python train.py --model="image captioner" --dataset="larger renderings of crowded toy scenes" --train_examples=90422 --image_size=64 --crop_scale_min=1 --horizontal_flip=false --translate=0.06 --rotation_deg=5 --tokenizer="word" --vocab_size=62 --encoder_arch="repvgg" --encoder_norm="layernorm" --encoder_activation="relu" --encoder_depths=[2, 3, 3] --encoder_kernel_size=3 --encoder_stem="single" --encoder_widths=[64, 112, 192] --fusion="cross_attention" --label_smoothing=0.05 --decoder_width=256 --decoder_layers=6 --decoder_norm="rmsnorm" --decoder_norm_position="pre" --decoder_activation="squared_relu" --decoder_mlp_ratio=2 --decoder_head_dim=64 --decoder_fused_qkv=false --decoder_bias="qkv" --decoder_qk_norm=true --decoder_parallel_block=false --decoder_inner_norm=false --decoder_drop_path=0.1 --decoder_positions="rope" --decoder_cross_attention_every=2 --decoder_tie_embeddings=false --init="xavier_uniform" --residual_init="none" --optimizer="muon" --muon_scale="original" --learning_rate=0.011 --momentum=0.95 --nesterov=true --orthogonalizer="polar_express" --adamw_lr_other_params=0.00077 --max_grad_norm=0.5 --max_steps=12600 --batch_size=128 --epochs=17.8 --lr_schedule="step" --warmup_steps=250 --weight_decay=0.0 --adamw_weight_decay_other_params=0.05
Rows from block 3 of the image encoder of a small image captioner, named by matrix and row number. Rows with one number belong to one channel. Each number is 128 + 32 x the weight over its row's rms, rounded and kept within 0 to 255. All counts start at 0. Numbers have three digits each.
After each channel's rows are labels from the 100 images, of 14976, where the channel reaches its highest value: "responds to" is what is common among them. Only what is clearly more common there than usual is listed. The data: larger renderings of crowded toy scenes. In brackets: how many of the 100, against the usual share in percent.
# c3: 3x3 conv (encoder.blocks.3.c3.weight, 112x112x3x3, each kernel summed), inputs 0-111
# c1: pointwise conv (encoder.blocks.3.c1.weight, 112x112x1x1), inputs 0-111

c3.95:135117157154142179120113129103062132137144148129099107112056141130157115087133139172157115076069118150133192131101134110075116141177115116129092108181103168149122173145128085111158143138128147144171157159137155163147122152149099141059130138122080150128148136131085123131153150164088103000137120142095128125129177171115103156156166139106
c1.95:153149101117145085126157095150106154128097155091174162114185076167113165140143148196182110128196140137073115118134126182098153121165132095129147138142088165113140147136106137121078117148111086110113139136129169128125136101174162169112079113098169182088113132045139086126148131099202118059076107139126115074152191134154087135135118184079
responds to: bottle (30 vs 12.6)

c3.111:164109134148165145149135111119058105105126149112143128086209102183162121124129134089147122143103127175105166144158135082069130146178166117137067080120096151112114094183134112066123111169111180131151150114096140121165086129149112063138011163133089092125085125126160127183159081107118111150152193134135100158121168095109133132131152102104
c1.111:139128096157121131114144100098046118147121134099156115130159077161118133119131120142148155143104136129115163168161138076110134153108183092112116097114118148112129126160185087116108132145090139116221151130129070125143108107128106077108123116148060098092118176149159163156159074111124163130234139118127146145105104114110127194147154080011
responds to: tree (30 vs 12.4)

c3.110:197119166140128111121116061163116121133182103125136148147179112134120110131159130160143125130116171171129125104161134130145134104163122184150173154138134147138142093179151124124062127133119093141147046134151176078138090118163102163145144049149183143089170064098079092191151074119127135101095169124132101128139139116114146106098105017145
c1.110:122093161155125142123114120117117132116111143144101169111122141116173124110154118128132135101087122162154158097135105182103111115113144125129139086188147138148174091092130140119180199161173158120151098144143064163148196144114193087110111116067111101196097197106106124076137090113117132117116060171086154128090144107131112131095109008169
responds to: dumbbell (30 vs 12.7)

c3.28:093092057122104134168124146108148116092078145148148094140135099148107082120112169163000132124192131067198103119114111156162116121140092101087174140114137148126124147158141126187147153072093115138133180146134132164121131097149130155181163158060119143150102137070108138096130130122169169149156123117109161111097109172095086126135117132080
c1.28:117124098098039135184080142157111076095092170103094160129199117106122097124146130174001164088126146108099111139135139132118091105183173062118116134113129147125132127188163091119108132080135115115151118184124116121202101099146148136109156121167130122128133135141176160190151110107081162094146105119092119169165108095142091121121118125124
responds to: striped object (49 vs 24.5)

c3.20:118114107129221146131125151172130124117162141117106175111161000161150111153156122145123126128151126152185116124134122204105155092129140207095210135118176149106094110094112100138156141089141111088139074103116117090141117121148164099102094128123153115112128122125120121143136175079134134121102201078144108119140171155092112121157122145138
c1.20:112114112110160101132130114108120158094144134118183141156122000163170071130112178119095127165168137164135116118148158135118101144150117147122119164107159137156116128068123198183114100151083110145128165129128142091104088061163101134096132159114185123122117101109147079145081149159111105120114163181171118159153154119079095104103165150142
responds to: bottle (53 vs 12.6)

c3.75:177119188149163101118143097130051113164145101133127148167097137067143120143157118105116155185106137139098162131137142122095145175123119178124111127164100104152147106151149100149113101107112168149126125099146118088106097149176000136126119145168137130138146110171138057167123142172202105204146123154130134143140162158105138147176110162131
c1.75:114139109146153103134072092157161117180068154133166137144088162140175174143151149123118104162155126139159120171101107134124141100104113177113084148169155100186134114143084113139066117068144120141080153119162167119138093138098007152143096072169123097151139130171123156140093120073146166120143162118187090116142152132118117161090111204088
responds to: ice cream (47 vs 12.1)

c3.35:120108101126138125096165126119169112140095136131132141138165079156121131131103172201164158184118134109113000125119140112112111123110153141127171146149125111134120116098126119108153154122142108148129101125112132156153161141118116168132154192100132117122105136137154129128132088127131131128119099139118135095138174116154106132140120113098
c1.35:183139124079122139129099123157160089097146247127153113105139146086148120115129144184097028140088137099194092101032122123099053128240139126152137129107105098134112153099163144115127114136123182131120140141144118159162123119139147171135119096144125094151106124158163111152138148152115137117104105097148123144100150080127134144144071108115
responds to: bottle (36 vs 12.6)

c3.67:126108154120108128141078159137104159157181173140150157135150195138158082172139147135145128105064156150129137127123104162089096095161141102151109129138084162169152152174154126138133161147151124158119125000155160135151151090116135122181134134157117131152134071145154094117119138146053129086126123095179101125099138138123151127138064102123
c1.67:143124168110105122139150106160143122126129134142109113122114154129172124137128121145111131082139095139133142118132151102091118110162142121129096106127119133114090166180123110088145140131122149138150124000126181113147106178130118171127109151147112155147177075133075079121105126114121129053118114132144126153127107118165138076095255156141
responds to: teal object (74 vs 28.1)

c3.52:150140172110111154121106179154059151146087156128131132160142105096101123180128098099086147127111132119159147114159094144122108148082101165116131193087141174001170149087146142099132096173141131113136108110131158145092124126131073084142111129155158163123122152057103073117041207124178142118139169166119106080101110130137139115125099135139
c1.52:165107087135135105119119163141135112115079137131170134167130082114120078123111089163102139162143156122106161121174098124113115161146113122150119178121164102024161096183149188163146050103112144080119135114162094133087133074146138108096077095147172139109126159166119176142121183126192079097125224126099125101135199168129123136133126126114
responds to: black object (71 vs 29); its colour: black (42 vs 8.4); barrel (34 vs 12.5)

c3.42:113076075115076146131136166125137099124053123137144142107131106139104149120148135115067151150157122129143121105125140157107127000138107111111181203130142154102126143093125091116166122115138116116116197140139098174157096125142139119149117153136121152140070144040115122046102153143208086147092178133105171121136133116135110118123117150122
c1.42:104129113154143158143125123137159103143078145137099074153157087125093111122128137161087214138108143161051135092150066107160112051113117087170089136181147128183103125120094107108134125133106136150107162064173145115130111141110122090153108125152127100039097157137140118110184129153220112116151139093098116165156152127182127176068139091137
responds to: black object (60 vs 29); hammer (40 vs 12)

c3.41:149132099077108176165066159132135154125144171127128132111158185151132137080127180133107156147120137138124146126237164065135000142132088144107085081144105165102085089143113128110136128151137134141182149166143111140157136138121138152155119149183121160131210124133069075110126078131091170149149155094152111117140136120147102110115122146109
c1.41:126138156097131152152087138079130184158135126161123154075127138110106124121114144144110181139087131170132134153249150111071000122103175087127113087119058096089135112148159147146099109131119095126170126152186166167099095160150144111161096143127092124105103182152091087115137078102132161125126136145130113077118126084157122134145149116120
responds to: green object (76 vs 28.3); dotted object (52 vs 24.3)

c3.31:131152091100126137085128076132166099125124092136119121078165199121152145099120186142107123170036127084130089133136162141102147108151152176099161093089139181127180163137101191158151167151177114110158188126161129074088093137111137149167117098130137112135132184119165103060084149066174181127154108118115086145169111100166103110125115143101
c1.31:140126152134118139128143128119144114106127102136110140132130147115192118139130158146083135121000048115107071118112127134120124144149046179075162203146112056110146146135151104123114100149145149102087156142123134110110223139117121136112156148101117104116141121145112107096067171112162119141189165166158143144190167088115109131129090145091
responds to: ice cream (31 vs 12.1); snowman (31 vs 12.5)

c3.38:094153113162135167142101111144132154104180058147110141162128103156089131130131098108159094154101136087072090113154000158121121150136119139090153173153131138142106066091116125181190132088126058147062060173123119121118148140139171112143115152165178109116128108171150148089121122108094109161070129113140139167138088144122129147076135148125
c1.38:070148109124150148102102105169176169163202126143141079120129156081133129131078132112111157147090164125121110111129012069149144127117104123168180150107141148183121090109058121130224094129147158147091108119127156113187147149184123109108174129104140144101156084179151153109145096109136124101089092185167156122098120132126104157136118120150
responds to: dumbbell (35 vs 12.7)

c3.60:149121131141163135145116185140142147148199152114138167193118140134113140126125114139138131117102131114138106130124060085093093121127114116141137153114101148160131081188171089119155000202101109187157118198116090138117143110153155121189095123164155106122128161136149131173173100144100126095128134145180112113120103115098205105163142131129
c1.60:129100140142086161133117150161151146128123126149102153196118129140084148149116172161113120136158154120173145093129105143156132107124150232092170146124139136160097060144117101165179003109091151174141144160090131131151109117144165091128137121173127081146049118113149106174119159122139100100184152147168139112088109091071179162150129140144
responds to: airplane (31 vs 12.5)

c3.85:132104137092122176056098132088149145108102107096145132121158146145106089100144150129156097151125083119124123124178163116148106150011030142154142103119112174173105143126107113153152134114160125152140204168077143157108074104130123145148116161122141122120141039095088144107143143139183117043190108134105148126086111164148118120130153146157
c1.85:163144138109135125093129106139176154127115067124083117109145150117082129152122128136139059159107086158112106129151153111115164104081011133132149123133123156140139127112136127076108097118109115164169210137045109131124115162118150148118137153117129102151176030159112142154130132133224114040148109171095127124097167112153119136118164112110
responds to: teal object (74 vs 28.1)

c3.97:122098128161133199153123150081075142080153150111097149126099173096177074102164172130131113108161118101179126137137106115140112145139136094072058119133134094111110116082119154148141146166093157137124148109125173178124150127106083113139125139121133141147128128190126158175123124173159145122140000116126122172114109087144134148119135052164
c1.97:110091077106150139066126146128164109096163143137154144154057193112212126059118148144130124153145131106162123133105064118173065156093131135130138117145117093168167128107098129165133145146092135123084105097102082183119094130098151208172149098128137161152116127178124145175145143151128115124138057212174119140065139164131160095120147128118
responds to: bottle (43 vs 12.6)

c3.109:111106091144141110145127171153129140154152137164138136157142118017110132137164113105155145125145138100186118109109099205114121135171134161143181181097141116187121135113184094137164096104115113109113120082188148154114116106091133131144146110077182113127158093237127154175159097114141118132097154114156102108137115113116111131122011149100
c1.109:112080128113133150139095125146160102124128100159088102111202164099126152132126107108141136142129066081170109114127095159175125162153076150137177119088118124092123152155167119142112103116145142115132111200112092122126082095116127192152123161173172213153130100086150088077202119153106136163097142109096103129167116117144122116147012179164
responds to: candle (39 vs 12.3)

c3.48:145169149065097165136104143113143142108100138131182183099181119165125085135159087124137094092104118106150171120136168143077136137141090124111165012056117151082090106176139111145097109122102154160101144157132144138091112171150082117154151172156133086107111120125161106118045136096123125125117172141111170188132102097123053167152147161126
c1.48:147142083163104154172142142184155154135095140135085151132102158108102142111137149099138099113157169160122123111105140136081094128090111102118118000164148153205089098212128119089161166113175124123128134112154126159177178113137176088150124106130104108096114106096132087139084118125179085163088116163133082123167174110105068092117161152140
responds to: black object (59 vs 29)

c3.51:157162127084119134085151150134112098143138131127146156121092176138130098179166135064208131143138171105143092173011130145156122115109114149125146124137107028127135124165140152166112126169141121171069167155105096156118100116150162152165120130146168105114194120130175116075141123149162066112093116126086136140126144095129163112143047138094
c1.51:176135111057129165055146122134140087119112137153107160116136137135131100171149144145186030116139161136126144179038124150104098112137060124123146137127101046147132134135119126084129127149142122148095171154099144089055087165115104132124096136153100124180203167111150103105148119116145092132140177108096121125130152101104162139134037119109
responds to: blue object (94 vs 28.8); its colour: blue (27 vs 8.4)

c3.30:100091138156100090108127175160117128098127122155118126113137116098068110118170109133115157049112127116135137131122162117113117104109103122117099138120128141106124110095143069209094172124091172129110082087131147121152107203151042205088115061141177087116117122146117101217220167109143090133159129150100087138140104122116106117136145076125
c1.30:101135169164124104128113140120132127117089151154101103134174087086107132136133169130136117000145115121151146130125169153196124086121096138147077142124124104106136132110154104191077163110122174170095135123138118132107105151100049183107101139163189209128108100139114116178217146095142127132160187121102089096123125162104086123137139101124
responds to: striped object (51 vs 24.5); boat (33 vs 12.8)

c3.98:131154125121126122169138075155133137179139089122212117092117091147120186086108161136134168138135123135158111077129115122109150112147125159083163093112141114120147163162085118078134115105106147110143111147182167099107083116077154089134139090068163137117190147119129141180124120146123146142140155000126157187125123156056110130073131139133
c1.98:137091114118126101132128129181142176136072158141159156124098087141160089095148098183115141136146176130136147103130175099074127077123196166131126144141061170164137101142140064134178095127122131091166100129149129116148141124101142096125122086091079085114119145087105161124091131096151151150106122017199122092080136092070113147095144110062
responds to: candle (45 vs 12.3)

c3.64:153171114113107062145061131176198112169159129158120089139157112095123154197127118144139126107168133097125128138107094172136167153150203113144089130082113136136143192135163082116151068127143102064149200178108201155119155143104131150141163125138078149097117106088140121122101101135186160085132084143143205082112130109126123138115159110108
c1.64:139140154067146102107174180116107166138105114082149112137116113110138125166099164129114186140138142094202121033163111159190145137112141193081154162136141112155161117127104099161147150141109147012092159103097134116132124159187163161183106149122171119109089163101098070104131137094125103098095105110121115108110138112078124095122118087086
responds to: dumbbell (31 vs 12.7)